From a checkpoint of a small image captioner: encoder activation relu.
Rows from block 6 of the text decoder, named by matrix and row number. Each number is 500 + 40 x the weight over its row's rms, rounded and kept within 0 to 999. All counts start at 0. Numbers have three digits each. After the name is the row's rms in percent of the matrix's.
# fc2: MLP down (decoder.blocks.6.mlp.fc2.weight, 320x640), inputs 72-143
fc2.65 106:497590511480505500497512561517477504430478526524536439470500537492460523472512524511483469562500481563473502458487535496462490441595495519472550561496457551488483500553449441524450510533482477510562543548393527473515
fc2.66 113:518522432521447448474529537516476448488508500491513488501525534457551493538463486521465515499458536462479527526488511495479484565551492489475408536498550501475488472517498478513484523554457444523493491484508453448481
fc2.67 103:525487495464499537480472539485579502509467462471496436471517492468474499459480494453530514512451485530472483510477489490440477470511589514543541511527529503428518670535510556504430539481540488455594500535522534533556
fc2.68 091:513472564473513495554535532437475463440520535505455452465522521568513451457503412471484489459508506549479491480512560528503466491488538504503626526498510506424495452500507435608513499475495445487472506442530543524387
fc2.69 090:536466464570469506548475541428540523574547459457535491492453565500539469514478623482508464511601559508538429518496497541468507535583479529509477489506572486459496525452509511455531447482542515447489500541572505551571
fc2.70 107:552508495509488536497462457521447466519464452459455497514443550509478493579510434434507529483504488483544467516491450460437472475481526530509418528509536516463470535486517481512518478522550506540525454488459601475583
fc2.71 096:519496431544522500461546523450405495487517515516515436468552462400515479588576503502516511597512466532521506480510567475483486511496476536488524553485588445472515499530538602491549494524525490494574502517447556547561
fc2.72 095:530499518518493536516469455476522527586489461488506511504436491494545470548481506474530517466552531481476451495510473493602514487494535536429493464460459564514477519466510522549457504622513540528484463567520484490562
fc2.73 095:440482497505475533498563434511522532514490437496579463601486502487491471550480457548496511497492478483498464586549508479523499502548532475435577588514452518509495570429498491467510485449504487570557458535504511484555
fc2.74 099:484518511482507448461474514557406464423499504487534477455515466457491388489536451487510502615477518473498465501515532480526535499540570533483480466465454481557482578483528399487480516535567508482490556529434535469476
fc2.75 101:589473517450536439524459422506553430426548500497448432447484513494469484510496479507528468522405439551477477548534502544488449549532460516435516596451578492485557534505480495417453492470476425542467539488423529484514
fc2.76 093:451460501547518478552514499462528579434493505487470498517481482492502480579496459558500529549525404510490530556505485553483493514545524564418494539490584492458489493513496556569480525458568530523543484490478601389462
fc2.77 098:524467464517509547497461490464505503555456488468471468485530474500515524552463558532511496509489537475559546515467440438476431488562546553585587562535388482481456649492541480513507526480487454506449456512510475561465
fc2.78 096:484609529518559455446559495517549558413519444545483451546544468507429547506508536541541497432463532506500599554485506575465531531538495546519555550491567481519520632509464514536440514557419509549517507464454514498462
fc2.79 104:503483488464500390475445442478442495550456520481395509495438506499537539452481518520563486550494486495528485536438502471560492484560411584461518471485480485519483535465524492489457534466397498472549464497572584470508
fc2.80 103:471463495489506402517506588498444497433520503492493535450472561545526546442447494527499523457504503469531479469522531491520494501495550565403470506442426513460460439506506477550481477532461448517433567506504431465474
fc2.81 110:442592502535565506498482537456446467518511564523572528463509461452506542429500516453506527500510485480482503502546516482506453565421528425513546502508501478514513601475462571402539529415478531463503541503521536547537
fc2.82 102:459486467554553483463479536500544486586603534511491526556449468510503459510482423438535496612443556478483513542493476494538555459582584553469506508536495507401525545449554548509554503468434519503471505453562508549566
fc2.83 095:437532491477459588474514493464576503429542560491484494524474532458488526607485544525506527516575367535498529499514559491575473488578629445509517485504433450441504530500549549523453498523464539523466492460438520528566
fc2.84 097:535524497496569462489484603509518483482542509470513407422546468439478482540544503504509530461474501479521510496494541494470494509556550502492496401472521489562515396570518476495443518520523500504505478436463488542549
fc2.85 102:518534495520468467409516493490503403493510511541495455551515477516493471510486471553503479501391507489524551530560491429480483521583462416453440481508489493505535400515507499444452490436533495556451483537477547528478
fc2.86 090:469471447489531537507466551511496434448440496506537493507546508529505475494503532469502501547514471481446560464481507485456521510516516556446536421554461518478401446515480549466575488496460513571543476532529447511505
fc2.87 111:521494512483502498426470499492466399546456520513518526478577477446524493492474454502511520560501517574570514476511523480550475514511629431439511444528521539517482461496501570473447521537524537449467504511448468498523
fc2.88 090:564527543462492509541450548492515611548492536492522545490496478535490460520518399513554504543403441558442502508517535443531544508464459485495618451519530502516550546440542629552519438488518529536541490490531516473518
fc2.89 101:565531532500515532504448506545519477493479531549448507506458506574505539610542495460458505571456462522471460500555538547439535476514524429569480485461539499474537516555565551468526517418453511541481477518450493519497
fc2.90 097:556477570484427449465547453514523480580474465501497482580472501464462464513462554497542499492439498499495471513451574504491553487522482471476547570518522512539496489429500433414521486424513529475494555553595493489530
fc2.91 093:505500500476525511525481438503467505582554552519532405494500476469469495566527487494506525461544508498529490407515522523492521502467524535484463498525457494512551500476521496541459479543543513433505506473503495506555
fc2.92 092:524492556494473597485537478531525481510449496498527512478516551567500533483540502475514512554560542538524485533494539499439474546548571534481537504512457496470470507527505555473467553425519494596500536505480457486562
fc2.93 114:508505482525527576499497504423483540476463523457563452509508520452560524567538514449455476510498502479464555469507578527469483492501486536463508474430373465475498523504528430538461531504508489527472453492488387500468
fc2.94 098:523431534512475474522498434501516525546516500485486520453472492515473518476465501465500519439493500505535457559512495506555571529526476634433490475451527476453578558491491476538476491562470525500374439423468436488492
fc2.95 089:532489548459467436446511509507470523489503500475583454490506475547552517469496445455518506511518508544465560545509504560520485524457495518547584482466563533438505500502509458558567504574507465550418476486445447521519
fc2.96 101:536561512531496644511517493555556482525512497484481514546470453541517470484474498455479530523497545516509575556537515543484516485567497479481512482552475479433496542496537567490532519496459465523601463520459586456480
fc2.97 107:524544514531476594451513462504421517543536501545452540473465527485495484479524474481532479465514559468534602494505494506556525531474528513547450510478444515588461431523485528509439502409549491544563492480493479487499
fc2.98 101:525473525517504490460463525526515498549437453532518551536564487552474472442536451514500526435473499498489434522543496508454534492437410486583560569536505507573480477502501480494512502496575535443524479483475555518464
fc2.99 103:528515532505500568446519443448555451521526527521483526525453506525481453479550450484499497577437445520550510481492446546567521434500478525513417523475501470482499476468531468478548495537542540491499561518517532482473
fc2.100 102:588410505527484375473486496464629523505485522483552513487500498494468526407463502532473495513531435446536562453430444491568478519593402487446486587535546449521499482520483490545491496435525520578467546480492525522475
fc2.101 093:493527532504480457451478563496518583522525444510487558465515505535474455460504508499532510482516517541544496492517477519549474486487390512492563495492507524575494508475503486510539515409508555457489495475558473484489
fc2.102 098:502526505531486562528555496480460548488461545544497444463544519505479501450509504479471466433441470538552469412495517556493467514517393458493473452474506546425471487438489470455570512589551517504485465518536567522518
fc2.103 093:506457523461557540477536445415504481514524491517491492460541531426493482525481481451560572472573510444483522517451513444488530510611439450526487474535528521520541450516564437502473485509543497487520522461514530514552
fc2.104 100:455439530490549532491495506543497502486513472527464495490464545403476531528525539499486521457501532463466539514518547505568540447552455495505479483515529480421554461485539510464521530504512515405520503482485582508564
fc2.105 096:524539416510495512451431465467570461556495485517506392509494506452464462476540536499536495540509558519482530437472572503425513510514360455590470419471496468522464415550469531497541473477569552509440526484536423520488
fc2.106 093:466474439460522547589531517498424438554498477527552452478484520399529512551458434510520502547470523491418511525462589452407440488542536504456516509455485491435416449480485530529508508529536472482529447491442603480529
fc2.107 094:470501456485490447476495525483550448452469496452527515445436459420511537433502439495476444538415453492511455458503538419493446522490549602460530499471546501470485445542474526503493546521544561531465527416425542544508
fc2.108 107:502464475500537488496461445432486519508529558476508462509530476463524499473534480535474519488540493521536464456477494496502525521534520466500486434499364506546491537493503521489463500414477502494538471500511480487482
fc2.109 101:557423487516485426508514460506450547398467465478467573492535456537530485537460507499527503555495548546491461465474505468557537560468501482603525561540476542565586567488526447542507500469544516487494526519451488553471
fc2.110 093:505508462478500458533504512444495537500543454525537477490503506511492505491500437445547560509533480535515431479448565497549469473477461536413489491575487480494518493495432462507525476535458497447559463455568540499452
fc2.111 093:558459500500480591462596449499582530476559502513465439457514453522510514534548511489517538567496489488514491490526493507482467515540464540459487560432533524493547460473436520465481497524532506499448486469484471531482
fc2.112 117:450474512487477421503521569478520479481563481439507463496511492495526535536565497479495502473468552520456523522541497491501532511520520473496447476441539534407563502558526557474544512482507542520502537482504525490528
fc2.113 097:491485522538475504497523480535464503576505496527492558484548477453522505498464516466487522523474470517478457581485470491483520558543479501510449478414540501526564584528475519477489513592499484541553484489457448441523
fc2.114 110:507444483549516395439473547527490542479514481501438455486487534518495516506514464531482474446449504546493496514490529488486558491496631518555596433474438454561436547527507486510520513565523519467475529483542547445504
fc2.115 098:466496515517512468459465480519496535504552493490462465567492513525533492422518544532475500521515488527475454496515538457482493467484418442523545471518533504485457532538536515521429534457466475596525514501492404523499
fc2.116 098:485450454523533553606506519493473413549532502485506412483474524507543484507519576469472544529529491517576481508437513480457511501554522473469484510517603465514529447482539481474496526525522458553515466492512493515456
fc2.117 099:492450478546494447415442505475519496513510496487487579466527468544494463460480582459485491470501526509505482487436537511521361443471513540502556494536522502489490619527427425506463483539471519424402456520567472466448
fc2.118 093:512463511535491618486487470478496513583551522476542509557486487484559520557498566493464520519514502481525592508480479475509536532491531460576512486509501496556524481484569448441449553552494475516517455489472499526485
fc2.119 109:499500526499517461430488524516448585510511437483580551543487513567497472487484415512505514456463548483412434515464550532535529549507531522453462544517487518518476496465476521597588472501538452470550481505500492496450
fc2.120 098:531426538438519472481478496506498487515524547467534445490506488456499490469473473504498502531504542469484497468513550496475507479545526518522447580527495497473499583466514411459524486569605495448520486493532495506570
fc2.121 097:455457477488507478483510415541461580484521527525417489475461562484522522505524459508503484465524495473465469494478515521494570580502557569480500429461497538484422525548502560542499493500491498480492490445471450475476
fc2.122 103:508460479478553527513493519428575527475483527500493488449541517522462493519560457551494516460462500517446561498508470491537502502506482541441469489503469528443525457537463462479494513398486500487553534474540566476497
fc2.123 099:471426466520517526542524462471596483471572472501497524526493529556473449480417449573484467555544480512529583518479530557506488508532519524498547497466570478433548529399510488522418494545506494508530518536420508498519
fc2.124 095:468511578478466472553547519552458551498480526547578493459508487503493508508484514525500496408433561505442477497532565493473541500580575507533486520435510467460514361495474513440506481478427536523473462502514536442471
fc2.125 096:432452474501500555525483551477474491490523494522510476503484527461529416541536443506497486556519475488458515398527464532423526463529489512471507538577541505516468368499478525527586471490525538483532448466505491481480
fc2.126 100:527505545503545465505579531462436479544528482525483436452543573424489568517519505521488523466488498499445534531496564492498448447507434547542397546477435532359452605466501467490505471513459462574539527501537486455514
fc2.127 094:568543514519507438545501476500544622516536463502449520544548473475513512497472504499475482588531495527507499479535575541486440560501471516464463529485538482474512509521476527514430543505467529508492481490356455509485
fc2.128 089:498454453514469503490466527475439521542480533502468481458439511497499483565475529494510525558496542545535478478509496511481470428513424513522553496425475494492445496483499467421568478609536463531447514473527462407501
fc2.129 113:445569518502457570457453475504515424517543521507413493564491527451495502511457481532548544440461486510488463453413530478520476502591588452457471441557506461448454522501518544574465536542514513492515538491480534464486
fc2.130 096:507507486483460549525492527509509465485458426465574551502503520528554469479487444500514517423464515498519451514520459531431510500477435538561555531554480504536525660517503474440507481483514494536612526541493501472519
fc2.131 108:516495464539521467509503516526479527516470518524429566478513535492508451535515468523513491513522480490516505545503561596478468488566538529523445521545507476491495499505493525561373514589397489530564471531458492450484
fc2.132 110:519447517491466516486440495489521566545504474498549581556501480471526429533570541521568562543524491490519478407486520474523524500465682441478460543584522496500476440461504494561534441452472517434467476452537553509482
fc2.133 101:498482448491470593480476466485500479496531490537535502464496545395503476563518555459503503615526454526472492449514480456478450457517484452477517507556516524513494402482455487418494484454520531461526521522547512486544
fc2.134 103:458462521549494512536538559521410495432529520515530513589424524542485533489477516474444445587527518489441457543495530519464551511457467455515530477522533556486503500507525479442444508488537483506449502477468507523545
fc2.135 107:406535502561482568508532430469487462515486563479555466529496504478498553555536472460498497584484513506465476438527537387459453501545519456506553500507487507450474493464505532541489537495421467435567538485424602483522
fc2.136 095:478388448518515416578541497553478596462542498472458513542488523607466516508482491528478472402550507508517474502522508544469479489529375554558523464517515455496520465488506513591506469502579511510430544505518498527398
fc2.137 108:489512508483544467461484408526556464521500532534577505556518524397492439506467484441518544566483438508507555472511490499426455496530446439463491488516489462449487510509537553462504522494436492453525507471513524486542
fc2.138 091:487447481462470504400585540488450574523517459467508543541507485539468482501534478502478496449514520577452496546459496535461505488622553490448518478488520529452491521535458464535576513509466517513500514491427463519485
fc2.139 089:542528526476516516478469518495483547523564513487498454492490562450493439441514530466512529556440524518463545512519489457452480458433524563474562492496411525522552547480494524487536546539487537496496519505493517546476
fc2.140 112:507511528495497539477471566473516495531525481480570518413532524473490480481516509492485516391516492440512476511446495492524432481521595519469441465471399470500507440549512473474523521531470467513445477505502376559463
fc2.141 104:558538475497507477511505477548443569550471512502498470546461472562509548414495560501503499473466526437493448585494476457544487503405596555630552487494404511501551479511519585556543506474425513487570441522569467453499
fc2.142 101:456491479543492485565491582535420538494508498548493472521494530493545478472525491532513513465537436526445591508515517537538564489430470476410485499442545502498482441494514446637568491484500526515522549497513546500504
fc2.143 095:409550430509540544520488558437468460498494534508426468445449516509445526520495497476530516546516467514472465464503492461514470526443578446505466525443520480542476416494530505565550493629585461483470527482489506502464
fc2.144 104:435460511505458532533503506504474477476497490493537503523486453440468475496484471511458471586521541467481454484506457489472569449534435575462536454440537544445492480497513413517502484430538517555529472512468495485526
fc2.145 098:469465510506506497530447556533575471506478573473461470452513515504522546381491461539537487509511507498536519490498495441535489430505456490449544479489475492485513483495507439497477508529480539498496522529477424500466
fc2.146 107:573525510516445456492441565516495485511499489485456542553502508599528519485510485496506518432466534534538443499459494470520466488456482453513544540502508494461463434505507467506481514494550482474556488511505516566515
fc2.147 098:539492528516510518520504481501492511514494466500535501426467487491550512513454451545547490475518498543435491449482504456483479474496447452454405502548529514530486518407465541462437495534436494557574518526589576515464
fc2.148 087:506421513485455509460456512511445531495510483487491492519496484551445485570544514480489496427459488493557480498463538489452552469524481419445462487500472483548513500445484467496487495493561477563514522562485554491477
fc2.149 090:543509474440501425518514537493519554487486455458520477480528478433502525555505526505539540424426532565416487452580533492482461502433542463465525519521599526503527394435536539440486472519467455563426514499544548513542
fc2.150 090:523421543461478487464432539533570495510493497509494551459499448504575496424460507510465487509469470453556463508511414473473475480534600507355397532504427471501448472513526425581489552432589443480474518481485477509481
fc2.151 096:530486499505455456551445539514514496555455488489453424509512466553480512478469480598518493568493465468523481482572479485528461458522560475471557561591571489573533411538523545554497522460510492501567494526460477527432
fc2.152 115:466528501498486471519628507490547495507519501538445475414508456524521529521562496510521479428519507535497545522508496548502429520533486588507491515476564546558502543489537545591471494500524462507463488505466404478530
fc2.153 090:448479536491534490431474420423448417498497496496513445486545456516475455504501504533556484448462493562455486543507479507451535524514534443533555465521537507483585462487545525500412514525492529556549534486458547491560
fc2.154 106:480508505551533524483486492524552521450505497516491462486497523486526487552502575503458503507501480535456565474505493472571508548445640423463519460512509572404494477449522475473441496522581507538521440525526540491434
fc2.155 108:513499480464505606484528542490422534505466449530532538511476518503521464480572410553484473525533566499384465524462481526478546490487434477410515485508520515475495515547468502510575562405467538556602522504413517483506
fc2.156 102:434500484510494537559517456505495573514516425481413514477446502483480502390533418526481517542451466517501497474480517572499556426500426526584540475567578525501484397517460522479503501459513481464581461504576528516499
fc2.157 106:472480490496516516474472535441560483492550527471468526502535467481505470562511489497509497440525446510444463471554495497519515545520507459424516493462494533448495488460466466550474514480523563445444587508488494561548
fc2.158 096:468523529468523460519488436543551520567502490545464549533494465466507516477496472454526495496520535494470517513530513481543496559504554450542576490453417468533490586458444462548449491573491486522475502426582552470479
fc2.159 097:543448568505534556509440444499527456488430508479601524452525483490534488490447550490468527548505481495514548517508485442392492505468453468519537445515514525582500507498562452515536493537513555501505526543473450493473
fc2.160 101:507535498514490496502498497498426558463473473516514476522506517480542460501473477487460508442488571440507446545494496593504557509500524551468467472470453534513563453498500487537446508408432529519574497513443525559457
fc2.161 099:450494533515515549545516544481550446546622453482495464540468520473525511570512480496527487493539503520502513508532445475472503480558482410490544511544488484579477426522487510526445509520517569468514465473496489558484
fc2.162 099:494555516488469488494584484496484540457450484465468499522501489520512516508469498552416488482488535472440453531504507542446506571488552503510481540522452508476525496549507519458535482520452498512606488458430536500476
fc2.163 088:462468461445538498453480478532466379562572537522519476525522481438427483463472555557515530504466502490551504517502506452484507506540497535547619449506525505573514525480555496532600485491510514482488499509505529419522
fc2.164 095:508564548513459462516487473491446569497455501496424553517517525452527516468404485468524480591571575490564513555493507539472586507481469510563490542422438557596452419457476470511416467592528516499564435489477423499492
fc2.165 109:528496455520489513450521507523464512487535480452507483495506529512526507524445509534506496405506480579476505511443496560513523516519553482422490522463493503478479460519511529434466516479554504518554503519518518545537
fc2.166 099:516481526500449456517507571463388478448538549472497401514469511461476525452519514537441482408491418531526419520543503481491539491527475492544525571496473529518505521492494425532503509509516538455554514507461577487490
fc2.167 103:458548505473458401466437570551473513535496509530405515543511460543489491458441481468464513584509501491559460471507454556526477484452495430539490547513503541444496578497466508450401500441518533527599500523462511532562
fc2.168 100:561475514579429539518467544544465536462508510460440590576553499567457475545524589495478506447515610508453522507449548527526505487504326466462475439538499505524526398495478540538481499441514562526544450485547517445440
fc2.169 100:406519529450450582527480486518507512581532443537502565471515481491496510503462533447526490465498569500481488508536552555437476505457546437607462528486530516440485550478510498418534481517514529491464476490521480501475
fc2.170 105:471490515472451511475550464518526475402519509514519426538503491482501491502488553462543487440477504532429547509435517500460514558506490482572576525510578508507503444544443490547504504566481472457506523470538528509460
fc2.171 093:495535517523448462531496522447488617421510543521478584527503448516529504538500530511459486524508494509422534461484540542517520465525552447610564609528467518527532580470434484455513456505470476509448504497506522411471
fc2.172 101:482475486523531500470588448501522562504535523478521569610464490465511472541500601463567498510593523474537483516510512493477495539550708421508541526474560463489493590437547504435505464477499471518448508505565541468474
fc2.173 096:561515459505522452457451524424392489487457496501554534501525561459534474560430473495552526393557519509518471502495596468554515492473558486481493434498447508455534527503476488503529504598475453560431464511609506532508
fc2.174 095:529496525481482543573462540471482445578500487495536423461525493455462509552487528501565520474542535523490414438484551484524535444523437494531453482506498512475508560419507470509562496499564527510416439498561543494580
fc2.175 098:489481504474519475514547469495544550495485555496480462538502537455478475499473474523489509529500486427562520429452532470518471535520498426574526451537525487490494461491489547445516480461507474410493512528614466507497
fc2.176 093:522447558524468443476458528455586458539544515489509571523457511505493520450401460550513432459464465527499449535461558486535504530531488482429539469593551496507497560509504455509480490498498514493466511467525484520532
fc2.177 098:522506521466471470466530421469513414508525487557552537459532531414468474531451459469561548419479543520547418581503479450587476505530585450423508575466443488522533405463488505440534508486498498486543527474500528539482
fc2.178 097:442520514509563475496489476506586508587554475521500480446506469448486471536515420534499537524504477470496488441523464449558429531537496518475453477559471477532504553539504619516477482479462495514516522503378499557514
fc2.179 104:528494494492529504520499446475612528453482576503616565512501538621552528424504591521523522424502495448479445511463449491471556511497463520413548480498551495542501503475532597454434486512504515543475468466501422525470
fc2.180 096:437494522461441394469515531487453355402451432526510445498483504413515487584471553497484494495520432546487513497471491516468490435484446525541518531433556481502494473595485465455514515453439520484516517469455509479509
fc2.181 106:474446492467535523550533505497573537510447466473546473570523492551516522452532533558526479452527507548469465489477527584512482490495556516493500491522519476497478493515461481576545493554478478436547519487547459496520
fc2.182 087:511409510498505481511470446455548450497511539503461564473455509507512532515481492485496527531541525457497494457522519538470423504507548630514520520460413519524496542520531413508544474522543512508488527550456498551475
fc2.183 093:471526536475500428508523435473556589485475476487443441493509535491465483547506477507543532517562510484494508487483514565485557520503516449518572488527548463508464460442481489508553498470433532500469443476480494488499
fc2.184 087:490475546523526523528516477528540501556486580546497485398512467505538488530464434533512534598467495490471463498504545497576509524479588523534473499565484484552538439478497477506463460453611493545482523454488491511512
fc2.185 094:474484572458530474517461422472499435464556487497517539461480500556505478486510461510469564533513483500566482539453455464549499546540471489570492459482484457512493552522485508447511530454492527454582514481408519503555
fc2.186 116:458547456510523572436466494490499449496450501434475455474519498514537483516482520490475551498556491559472534457512521472502510502481451561469430468507466451538462485527548504541500492526608463518461500499444521518503
fc2.187 094:506485467476514473529489488525549567586499494477408481478433524512470485463504495488510496478447464525493462540532501489441482464449484478487572514547575509439498525499501459495499472486460457451573512553514532480510
fc2.188 090:603523431508467466486514537445473475483478486475533469562432502477556504454431554515507540447628513471544455453540435538547491578445542530547502523487457478531440473513555526531559499472520501515428496549503452426440
fc2.189 117:453508483499503506498482566482503474466453481452506491497504531439505508509497500555498501543471510486413487526508463466498457501512438455471515500477478549564466459494462555487548468509509443514506496503485478500502
fc2.190 104:540506475483514480519516449535474482565522493438555492585490497539440475461477511440521497533412482465420497495479439456551467538458468485519528577492450466491462504508483520583501482560451497518502484457407459461475
fc2.191 096:526489550439500500518488562530556469437593457524480522603485471574531459524518407550533449407479519454424441534452527471505506474399480562491494570503557535532613562479531530486499467504475498421513455521434474453461
fc2.192 098:560460507517543571520478481534523489498507463522558543478478485538592532488508493518527477536512513548533492561440482570525502539482479539438488478458413452432487467542511416514457485423466526498476497450464473561481
fc2.193 090:476455519475504580514507550509512539471533484470485471464521501510497528445577472472509494512456487515396537509519489484500534508529547462534499540517430513510530490577450461482483524525412518573552460515438476523460
fc2.194 090:494499480478481450473550450494535542445527521501460619433501507545441461456478518504510434453482491492515479509525459509544531491512506516530492423511581476562471525489471551524512513482525525515507457500465483508472
fc2.195 123:523499501488547524519520530539543556546506541530550467462492475428488497448501576472507427492520455499534456513528528444481496528449496452506569481527528506520482445462492460516505519511491506429467519484416591469491
fc2.196 092:518494512528508463531574486470488530555462541490544545522548478590505480457485501458511507491475493540514506525488497545482545566535603492621509516474486525442533459472486573538445522561519565616481494454485453477478
fc2.197 082:474541498510549658498614510485485539544511493505452513465550514498515491540538482480508507596442464481511503523481508509485512443533471453542567526474526483534505406503521554459474490557588540476607483514547535518585
fc2.198 097:507568469445501387454496496525576392426463540501537476553502468517498511529453520464467562548458509526428568498475526521514487474463398489503550432343523482534501408501503537488501511492541533416431476526461476509442
fc2.199 111:533502501508501490508547511518470576441576474507458499525524531467463508522545511504432528520535464471457506492521501536470531496608431516502520485485505489472479556482488521517513500513534484496498447478494567478465
fc2.200 095:464482533514439588545457517522492519514549472467571501465521484510435566507538503505521533465545497524477500508479466497475590564447468432565517512485488489482422444520505593483479525479518463504516459512564446521438
fc2.201 096:437522463491532485522424502552528540510506523467495479448483481529478466391521529501518443448396461499483434522455521566455477489501485530462512512553577525486494499581485524530456535473464518494426508496479540558413
fc2.202 096:484523458551530460535567479511488460475524581477407505480510512488459549483533491480506502479515517526581497493523514507537456511471487456585430509471509483535517535527486555528580478536497501565515447548479506521471
fc2.203 126:482485515537516344517519540514500535482511527505480521473509499480510490504455534450478485617476421561548538499523531447529537517460439472438579455496584529487523507526486499528588483531458479557513432530496502501517
fc2.204 116:485450475516528434548484484508506486498443531493544515450453489406513477516508469530517537523431405511503559494513495493447459517516431540511472538504574507424487468535441614483514471594517515481542444542489474549536
fc2.205 085:542454452578512475459527501510529542587491481517583538460480496574548468410496489463534529460529454525546502481454461474442560469457489571525470468450498466422503581514565580581507497590506534575551443514477502479454
fc2.206 109:531462499447472428512487485467453452601489506487553431427528510461464564480501386580506465434548479494575442500497449505588463516503520486528519454577445516441498569519493460482491491540539501498516474494525352475546
fc2.207 102:505560454502498489506544541491485546421486502530425506493481493502482487512522467539489463457426511478510568508497562525472484453597661421478427546547519534550510528521506549525521502561467457437529432533492486452491
fc2.208 095:476396581526493545486527498482527537485472478451451471454512495483482531536435455458524446534533479558511530537493486436529548507491417549534465574476391475451536460434553454471483456526463492507432540511519534491522
fc2.209 099:482499480499507528519498466490525535567525518513561495541555505378505506549459573582529486477559452470519476503520493525534510484495499462491491509495459505471520475467506518495528501576502506539584527467479500500584
fc2.210 095:492511441533475460419499508468445494364454535523531458536551480480486438497501502432473478548416554511572520482456548529438470514521546475499468583454454467540471461562479511519427519457534481557514518557464521520530
fc2.211 096:561534555523543499517518443474508437626491503513454553473569503404538525479514485455472529533461508511494492485469535526484396428501522563516485512468505530493461460498484528460514489517453460411558483533494509510494
fc2.212 099:514489488544537617487556551521535467521488544480559431497504463468514465535440468547554532562548443526479556417488528420453428510527528515534553459501501488464447568458572457511511505509560517491518532552492535482544
fc2.213 098:527439501459485487519501454512483477498483511461484482557503510546491490460457512526567484504473510513455532542491493538577508465438531456438558505539530498470476468524536445533576494503462419451547493501518466539513
fc2.214 102:453490508546506512501488517411481448471480428484574475520512508473505491519483431441433525509558477524532496506512493522561488494570500476496561522536445517494545506470525434410533442544570494486488448502560567514517
fc2.215 101:570616523464549492523472518508493490549474503481418526483519535634477500457511542498494483413497553497460584468500474545459501543547500491504523574535527499493486500571491434478511469430537528450576502468507558473434
fc2.216 101:473465510544491514518539471450493589483528524490507508477422456521456494550487418510557469594482589498508515565463431487484470459435367460490457499463620528477504406431496565498518514478459508460522435518532490536540
fc2.217 092:517511475522473483575387569498451530489512493499482449490510544516516550541499435527491507489499446484538430472486527476512514549449531476534580456476522508456449509526496561445514524534433501476519505506484578530571
fc2.218 090:505461459453515542497525414485558496588516493503468588557441514438471493485479445527557510433495487476472531475507519449447499490475492445486524491519481524491471525452495486465455515563477525516454459502558420578532
fc2.219 095:554504524505509496466518524456490542485416483504481540496451448410553492497400457521499550464504502447466449490539493472457437571444460451472472497496486493442525518486460531462426501553500532444482562498541461501553
fc2.220 099:485438552502497494541423454536575484528493516467410491434491473522511533450533461493468497541498477539571500468483503580555510523533382539501524420517463508429419516552473579510525484461512449545485529468492476500514
fc2.221 098:466420502462456477428519539493435502428482471512463519490518481475482427503515483517492508552538507500446534505488469488513514498476402468473525521511480558460517511459468493456521529440556512488513493476499563480511
fc2.222 102:546503558447466455543496539521484475502453534490435523466417463556494459461507458538497508419523476529500522463528525557506602497470384489553535453550477507500463521506503437510533500504550491450520576522502521536484
fc2.223 098:490517514477512462516474539459544479541514508519514477524491523531491462462482487441515566530546493490529551500462491508528469507509502448513519474552481479549468520489484471520401491601455531505499505535523574479485
fc2.224 099:542563469535557440535502530528431503479476442510556499524523458511526500501491560470475525478422511454483440531477449501467520494539519509562444473536494526519562596512482533527569531461588447548535467505596431459460
fc2.225 100:498521577453508600553523539525468517467537546471443512498465500532456490563460469491517488482478525494500534510520474478573521517550411406477540497538463477570537437513505456525483471461524526486403502473558514529540
fc2.226 092:498482530548457430466486569527460526429479535519471530538468482614515560469483508466540462497439585487507463548515504517507566466435583501510411428470480482449480589510511431535503499481468574528481497501488422543484
fc2.227 092:497571491489518541443546458503491587582456470497576546442487498477522529450491532444486493525515548420505458474415462489483478484508559492563481490472437473496442490506455519545453486464412554479500441506581454483498
fc2.228 113:521476533510546481476502500546566480478516449537443460524469513526525496505505482572460512455430470514391483496511555466504509536412451555480481491510565497495501529461478496478432512490492527512542530534499542452548
fc2.229 099:537587488487504502444494440482523596523527501541446476552520497431508462531501484586467501569504503532473509522538509510595472503443478521505521563518530512536509405523502599517509517540459502562471450491461504496564
fc2.230 104:426533502501498525455489492530476473564443473541498461470483474536436522486496456477500522492474555452528500572448537422478424484560458547421549417536568519504488483536453515554435517537543505467530537535448507452523
fc2.231 102:524482497479510533453471481494468531431643527490480473512467497442538480561451452509497483580500464499498448508518536500463577464426506545431511450449506471485493475430531451480579524482516569529520467483477540495441
fc2.232 093:483427491479447554434438532480496541465474533454437523439503545533529539477470474549511512504523475537538563506510512523531596504528415442498539451488456479480535489549492451474513476512544481499457534492530472479482
fc2.233 102:443514505525508544509480496558466471571533455480471606478522486514491435533459454506484486538517565484509528563524534485370533518496515578560498513484507542504548495500530515465426463513508489464490510487402459507513
fc2.234 100:579424488494458537425482472475466535572482556532409541442496488508504509458514447500509466481468506528538481506493505445476467462530521530469457508499429511435474531504511505517551524496532504433541494492458415508524
fc2.235 102:557501579524494441467425532451543503489445493489461468487601486516453479458508459479503501487488505503548451500539525522531542555512457455426470417471534485545485464511527542471487503486606458466478436515464499528519
fc2.236 101:527534556494547544528504455499513492572482449514477510531487474471500490462457371467493500506489507499490522565500496593456416529489498495581531447527561443574480480489469502445447471512538507521502500508511570488507
fc2.237 111:492507495466473459506494471466533586543488454516558534524480530536520500564448418500534458491478475533529487527435467502516525492497398575449410474510590454415473593503503511582474490484435519514468580505619473471492
fc2.238 097:537502517473429430535433502536503614460508480512468535539507530523458520540490521511502484549549490493507532528475519448542526528521521504503423515418563502559490468493458517465590491468463503579484519549444514485541
fc2.239 105:554452504440475552514498489506470524505470526486533468505521460436502479485464526528489524587471537533508546527481489513477562527501523476576495483449458521560483507493505422490503510481458539509485460461455406479438
fc2.240 103:515554534474460493491490566561468434491413530521478495531470488501494548473522406464493493529441482514505508437506494492507475503476397488502515564506472469539465538526464399525535517480564551534542555486452524521478
fc2.241 094:551511468488492461521509510522478435560496517502548503467510504514500506522490484512515535461379533521530502452518480459487490525522431462606524493529422498442489497486509525488450509472479464548497484544485385474521